config = dict(
    dataset='rendered scenes of coloured solids on a plain floor',
    train_examples=195000,
    crop_scale_min=1,
    translate=0.06,
    mlp_ratio=2,
    qk_norm=False,
    parallel_block=False,
    depths=[3, 6, 6],
    init='kaiming_normal',
    steps=17900,
    lr_schedule='linear',
    final_lr_fraction=0.1,
    warmup_steps=890,
)
Rows from block 4 of a small multi-label image tagger, named by matrix and row number. Rows with one number belong to one neuron. Each number is 128 + 32 x the weight over its row's rms, rounded and kept within 0 to 255. All counts start at 0.
After each neuron's rows are labels from the 100 images, of 14848, where the neuron reaches its highest value: "top examples" is what is common among them. Only what is clearly more common there than usual is listed. The data: rendered scenes of coloured solids on a plain floor.
# fc1: MLP up (model.blocks.4.mlp.fc1.weight, 256x128), inputs 0-127
# fc2: MLP down (model.blocks.4.mlp.fc2.weight, 128x256, transposed), outputs 0-127

fc1.32 [131 129 154 102 143 165 129 158 144 158 163 110 106 159 140 115 130 112 178 136 114  73  71 102 105  95 114 130 147 155 151  79 113 149 160 181 136 128 115 126  63  63 177 115 113 134 175 106  93  57 143 116 152 148  33 129 128 154 154 142  89 186  69 127  78 125 127 113 112 109 169 117 141 147 165 109 118  66 125  75 179 151 101 124 143 157 113 120 155  80 140 156  94 109 122 108  76 126 124 129 116 129 206 143 152 159 140 171 139 178 108  91 174 158 152 134 108 116 118  71 103 103 202  86 152 130  78 152]
fc2.32 [152 166 152  77 132 163  90 154 135 150 174  73 132 114 137 112 149 110 126 182 111 128 163 142 127 157 129  83 172 113 139 148  99  96  77 107 141 100 166 132 135 166 109 152  73 160 171 118 146 115  81 157  97 150 207 175  55 141 108 173 191 126 168  89 124  62  78 104 128 177 126 147 155 156 121 145 104 121 117  91 141 143 152 137  90 133 149 130 134 140  95 133 122 112 187 177 107 124  63 100  66  75 138 106 198 157 137 119 109  86 142 123  92 147 162 175 152 175 193 120 141 149 128 106 126  88 152 115]
top examples: brown object; its colour: brown

fc1.212 [ 95 135 156  54 148 132 139 110  24 107 171 141  79  65 129 117 116 111 172 130 119 153 118 127 116 117 143 140 138  85 145  74 114 162 186 126 101 137  95 143 104 135 152 202 128 137 143  88 121  77 118 120 109 155 106  96 101 122 160 154 199 158  72 157 137  95 129 124 172 103 163  80 124 131 166 137  92  79 121 127 140 119 161 138  94 222 146 126 144 111 110 135 130  94 151 166 124 168 162 125 103 190  93 171 140 157 149  93 167 134 142  88 147 122  95 142 100 108 110 161 140 101 178  97 198 120 151  81]
fc2.212 [139 151 189 137 128 193 133 116 139  88 124 158 111 129 136 148 120 165 109  78 124 136 107 112 108 129 156  95  96 107 100 119 136 107  57 124 178 130 109 146 149 144 111 168 129 144 137 124  87 151 153  74 162 120  66 136  94 166 120 130 121  90 139  96 139 134  83 114 164 120 153 187 132 116  78 116 191 124 123  98 113  23 104  89  89 161 174 145 129 106 128 135 127 154 115 114 129  88  76 121 145 129 204  63 121 199 114  94 106 122 140 147  78  94 174 179 114 181  95 124 142  82 190  96 161 137  86 161]
top examples: brown object; its colour: brown; pyramid

fc1.115 [143 176  79 161 163 161 149 171 102  69 113 113 107 151 139 120  66 169 108 120 124 175 120 172 109 118 161 161 124  98 135 145 113  64 137  94 166 146 136 121 120  94 118 163 158 114  93 131 180 136  90 130  99 134 165  94  86 115  79 137 112 140 102 122 114 123 215 149 115  80 102 109 116 151 181 140 103 148 162 111 174 146 115 105 142 115 128  79 115 167 196 120 135  66 114 216 146 116 122 170 144 135  81 116  81 121 126 114  96  90  91 117 129 122 139 161 150  95  62 142 181 155 177 129  69 115  66  94]
fc2.115 [133 147 126 127 162  71 121 154  84 139 111 131 142  93 159 116 137 144 156  85  88 147  98  91 148 170  58  89 149 148 128  97 163 145 120 124 119 130  62 178 118 119  85 113  98 128 125 143 126  83  64 122 104 161 105 120 129  72 207 129  99 116 159 141 154 143  97 118 132 175 177 153 104 164  76  58  92 147 158 109 109  81 128 190 106 159 124 103 115 186 131 110 101  78 133 171 148 147 111 124 113 177 138 184 141 140 134 116 187 131 104  94 176 139 112 126 114 208  75 110 158 212 106 120 144 132 139 117]
top examples: grey object; its colour: grey

fc1.26 [ 87 159  96 159 151 175 114  88 126 152 116 160 161 133 122 123 187 103 149 162 101 144 181 146 152 104 168 166 171  81 113 157 108 142  91 109 135 172 175 109 157 158 113 133 122 118 134 126 129  67  93 190  68 160 131 127  81  64 155 130 156 151 129 155  83 128 153 163 140 143 111 118 120 172 136 121  88  38 120  94 144 124  72  93 106 119 146 139  75 185 160 125 113 110 132 180 130 146 122 141 178 137 132  26 161 100 109 101  89 158 126 144 165 114 162 128 122 142 183 131 141 114  94  74  68 145 164 136]
fc2.26 [150  83 101 109 195 135 205 162  70  95 144 134 144 110  78 126 195 108 107 111 156 160 137  97 106 152 118 126 116 154 120  58 126 118  76 120  75 137 151 163 162 114 135  89 119 110 143 153 133 113 192 179 106  75 105  98 102 156 160 119 158 135  57 131  92 146 152  93 176 117 183 164 127 105 173 171 149 172 120 112 154 112  99 129  84 182 138 135 114  86 121 134 163 124 140 151  76 122 148 142  79  84 170 121 212 100 123  84 102 119 128 137  75  91 123  90 166 116 162 159 115 131 133 158 156  98 134 117]
top examples: grey object

fc1.61 [157 133 156  98 153 109 109 190  58  90 183 132  62 107 126  94 108 166 180 141 151  80 143 145 112  95 111 176 188 118 162 103 103 131 119 126 108 187  85 127  96 130  96 176 163 188 159  98 142 116 167 101 138 140 151 111  84 131 132 152 156 124 108 132  99  87 146 125 112 105 175  72 161 155 153 138 137 123 127  72 117 160 135 127 199  99 151 117 139  92  77 116 101  55 228 197 111 125 117 177  88 133  99 145  91  97 138 136 127 154 132 119 127 115 113 127 140 129 107 113 171 138 189 115 154  89 138 125]
fc2.61 [160 129 168  98 135 140 177 160 133 102 114 120  59  85 146 132 137 174 154  97 143 145 104 140 134 230 113 117 128 133 109 130 128 146  74  54 137 105  82 132 149 189  98 114  96 130 139  89 105 117 111  89 149 142  76 109 153  84 137 128  76 118  97  97 180  87  33 135 140 126 146 128  79 112 118 160 105 145  81  87 149  93 143 139  98 152 113 149 127 180  77 134 149  87 155 103  85 174  87 125 124 123 176 118 135 179 146 129 138 111 111 136 161 141 199 132 122 218  99 107 104 163 147 123 167 128 120 117]
top examples: brown object; its colour: brown

fc1.199 [121 134  76 141 144 116 173 124 127 120 137  76  95  55 131  62 123  66 139 157 162 115  99  88 171 103 160 168 142  84 136 109 117 102 118 165 148 114 105 120  74  98 102 132  88 124 139  74 132 166 148 138 180 117 145 135 132 142 106 160 125 135 144 120 148 120 113 226  78 125 125 109 105 178 159  83  99 105 112 146 116 168 154 114 159 119 128 112 122 107 158 106  86  70 168 166 164  85 149 143  73 162 128 148 122 150 107 165 140 115 149 142 197 213 149 131 137 107 151 104 113 120 121  72 163  99 199 193]
fc2.199 [ 84 131 211  80 156  71 108 146 192 106 160 101 126  77 144 122  88 120 122 111 166 155 119 102 155 110 112 145 127  64 163  93 171 160  97 110 170 155 162 153  71 139  69 113 103 150 162 108 140 112 108 132 119 155 125 142 150  40  84 143 152 111 112 126 118 110 111  89 183 176 138 139 158 105  85 104 174 117 120  70 129 121 125 112 146  98 127 117 144 120 124 134 165 153 156 142 142  90 100 129 171 214  70 105 135 190 152  75 155  77 123 134 115 136 164 122 171 141 132  89 191 173 121 132 110 160 125 125]
top examples: grey object; white object

fc1.201 [146  95 131 105  93 115 205 138  79 100 132  97  23 156 128 146 118 160  90 119  98 154 138  94 128 144 150 150  89 181 132 158  42 101 100  88 155 127 154 113 111 205 154 159 116  45  93 117 130 128 170 171 138 157 105 107 117  83  83 131 174 144 128  76 116 131 104 147 103 143 122 102  95 114 109 122 118 165 119 111 117  89 124 163 107 108 105 142 125 170 154 152  98  90 147 127 151 151 112 108 112  97  52 160 153 110 146  87 141 164 130 109 158  69 126 175 160 172  91 105 113 159  76 131 173 159 101 149]
fc2.201 [156 122 176 134 107 130 125 148 167 113 120 116 115  95 114 160 152 131  98 179 179 198 136 152 112 178 127 102  68  97  80 111 116 116 102 166  77  92 143  93 153 122 108 141  88 189 185 157 146 115 146 131 161 154 179 113  91 139  93 162 147 147 185 160  68 192 137 176 113  86 173 158  70 135 121 138  83 129 170 158 128 138 176 137 108  84  96 119 167 150  93 184 130 150 111 102 137 152  71 207 124 153 110 140 133 111  99 177 118 119 132 179 107 120 196 101 159 101 126 113 159 117  93 133 114  94 102 144]
top examples: brown object; spring

fc1.236 [100 124 121  60 138 138 147 177  35  71 152 105  61  94 141 123 119 164 126 130 119 126 115 140 144 168 161 144 155  81 182 129 107  95 139 113  92 116 152 125 141  98 168 181  94 130 113 117 168 115  84  92 106 108  71 126 125 126 119 160 150 128  76 141  83  92 159  94 149 119 156  92 132 142 172  84 164 102  88 107 113 137 128 124 103 186 117 146 151  75 111 162 133 105 159 173 113 170 172 112 167 180 104 135 125 133  99 118 117 139 123 134 119 138 143 159 130 132 170 177  92 129 212  57 148 189 184  79]
fc2.236 [ 95 182 143 189 172 167 141 117 111 165 105 130  89 112 172 177  87 180 161  70 129 107 111  84 129 195 111  95  94 127 125 128 130 161  66  97 153 110  71 117 139 166 150 125 160 169 172 101 110  90 138  90 111 161  76 131  97 129 123 129 121 130 111  95 125 133  39 152 134 104 108 175 189  66  90 154 120  94 117  46 120 104 128 129 163 127 132 118 153 125 159 139 141 150 125 126 149 110  79 140 130 141 213 122 103 211 137 110 140 115 125 138 115 170 113 178  88 167  83 105 137 121 133 144 140 111 102 115]
top examples: brown object; its colour: brown; count: five

fc1.139 [142 153  64 147 152 172 116 130 148 145 166 144 164 170 130 161 149 147  76 166 120 191 130 109 142 115 134 118  80  79 112 136 152 118 137 111 185 170 129 188 110  70 164 169  93 142 148 108 121 114 111 147 181 149 120 109 147  80  78 174 122 113 134 126 138  93 144 120 133 138 150  84 125 142 131 128 118 120  97  94 131 183 156  74 182 112 109  81 166 120 249 110 101 119 153 164 109 105 100 186 119 181 126  59 127  82 155 148 105 106 120 150 109 146  98 122 163 142  64  94 160 166 122 142 115  90 141 174]
fc2.139 [117 117 174 108 134 189 117 103 113 163 132 144 137  59 141 121  94 116 140 100 102 154  91  98  77 161  92 113 142  92  77 119 132 131 112 106 184 173  95 147 139  94 157 112 114 114 160 143 133  69 153 103  95 178  62 149 155 115 182 136 123 122 146 136 153  98 148 116 137 136 122 165  97 126  70 137 159 151  96  96  81  61 130 144 131 140 131 175 101 154  21 152 167 111 161 152 128 183 126  97 141 158 135 159 170 138 113  91 147 150 143 130 152 132 187 163  83 212 131 175  86 157 170  95 105 128 117  85]
top examples: grey object; white object; its colour: white; its colour: grey

fc1.211 [171 173 143 165 113 152 147 120  54 149 155  99  63  72 104 104 147 130 187 152 141 118 161 149 146  97 110 132 161 138 134 157 159 163 131 130 145 202 130 124  97 106 163 165  85 126  99 106 150 134 165 182 145 135 115 126 106 129  76 156 193 157 101 143  85 130 192 151  50 131 145 108 116 216 119 152 138  96 125 131 109 113 161  88 186 130 114  94 147 151 146 118  74  91 202 188 135 135 101 188 134 124 108 134 143 112 148 133  89  74  89 133 163 140 137 150 140  96 153 108 148 125 129 168  99  92 129 178]
fc2.211 [107 154 100  76 146 101 112 130 161  78 148  58 126 139 166 105 137 106 131 102 135 179  97  67 130 139 100  70 137 184 128 167 186 105  65 100 107 130  94 102 171 144 110 137 104 155 163 100 107  71  82 153 117 141 110 154 124 113 133 166 141 151 161 128 145 144  29 137 125  80 145 162 113 123 136 118  79 118 120  62 112 102  91 126 140 134 138 131  85 141 141 108 105 120 166  71  91 136 100 111 141 165 132  99 168 173 195  95 124 160  71 197 118 185 147 164 126 182  91 125 130 161 148 143 149 101 166 141]
top examples: grey object; its colour: grey

fc1.188 [118 205 197 121 181 146 169 138 147 164 130 156 134 152  89 162 111 131 155 171 110 154 117 125 182 107 158 151 159 158 135 153 142 137  90 118 152 136 144 101  92 126 179 159 127 201 144 124 196  59 130  55 145 119 116 139  97 174 119 114 129 107  87 131 133 118 121 114 109 113 172 118  65 170  71 141 134  64  73 112 152 148 141 152  89 131  62 127  78 119 147 161 106  75  92 102 146 124  62 147 125 103  96 129  82 135  88 147 128 118  73  98 105 111 124 150 147 145 112 180 162 133 145 113 118  86 100  74]
fc2.188 [168 178 170 131 158 171  91 121 117  96 183 103 146 139 166 105 127 134 108 172 180 100 134 162 149  76  87  62 103 131 142 159 120 130 178 109 126 123 138 109 100 157 122 124 111  71 144 121 131 124 142 152 112 123 162 196 112 180 104 169 134 169  76 201 124 137 159 156  79 157  95  89  71 120 140  97 126 127 130 106 113  94 184  80 198 127  94 122 150 192  52  70 131  85 129 183  96  90 149  94 137 150 161 130 127  77 129 131 111 160 124 121 126 109 171 157 165 138 125  88 152 122 114 159  84 108 101 116]
top examples: grey object; its colour: grey

fc1.73 [ 99 166 128  74 106 135 144 156 118  86 158  95  83  46 121  77 128 130 128 117 117 100 117 174 114 158 104 149 176  93 117  68 107 182 165 183 109 112  90 116 111 162 127 145 150 145 146 151 179  58 161 106 174  84 153 127 127 143 145 101 150 177 118 131 104 121 143  82 117 145 136  76 146 150 166 130 152 107 139  96  98 102 165  65 127 118 155 122 136  99 148 150 176 105 136 208 147 155 165 105 152 168 195 119 124 107  79  85 183 124 171 111  92 140 130 111 104 140  95 180  87 117 164  98 201 110 113 118]
fc2.73 [169 109 104 167 122 141 145 101  69  93 120 136 108 100 105  78 136 131 186  52 122 120 129 126 141 128  67 153 176 144 130 109 134 108 120  65 108 173  78 108 125 133 130 112 130 133 123 117  90 111 134  76  82 160  97 139 103 128 174 112 141 104 135 141 138 103  92  71 116 100 128 153 113 103 139  75  74 150 133 154 119 137  86 115 154 207 105 162 129 180 121 108 108 123  90  87 149 212 134 160 154 187 178 127 159 133  80 160  96 142 109 120 147 162 136 119 115 173  58  85  73 164 194 116 155 146  75 132]
top examples: brown object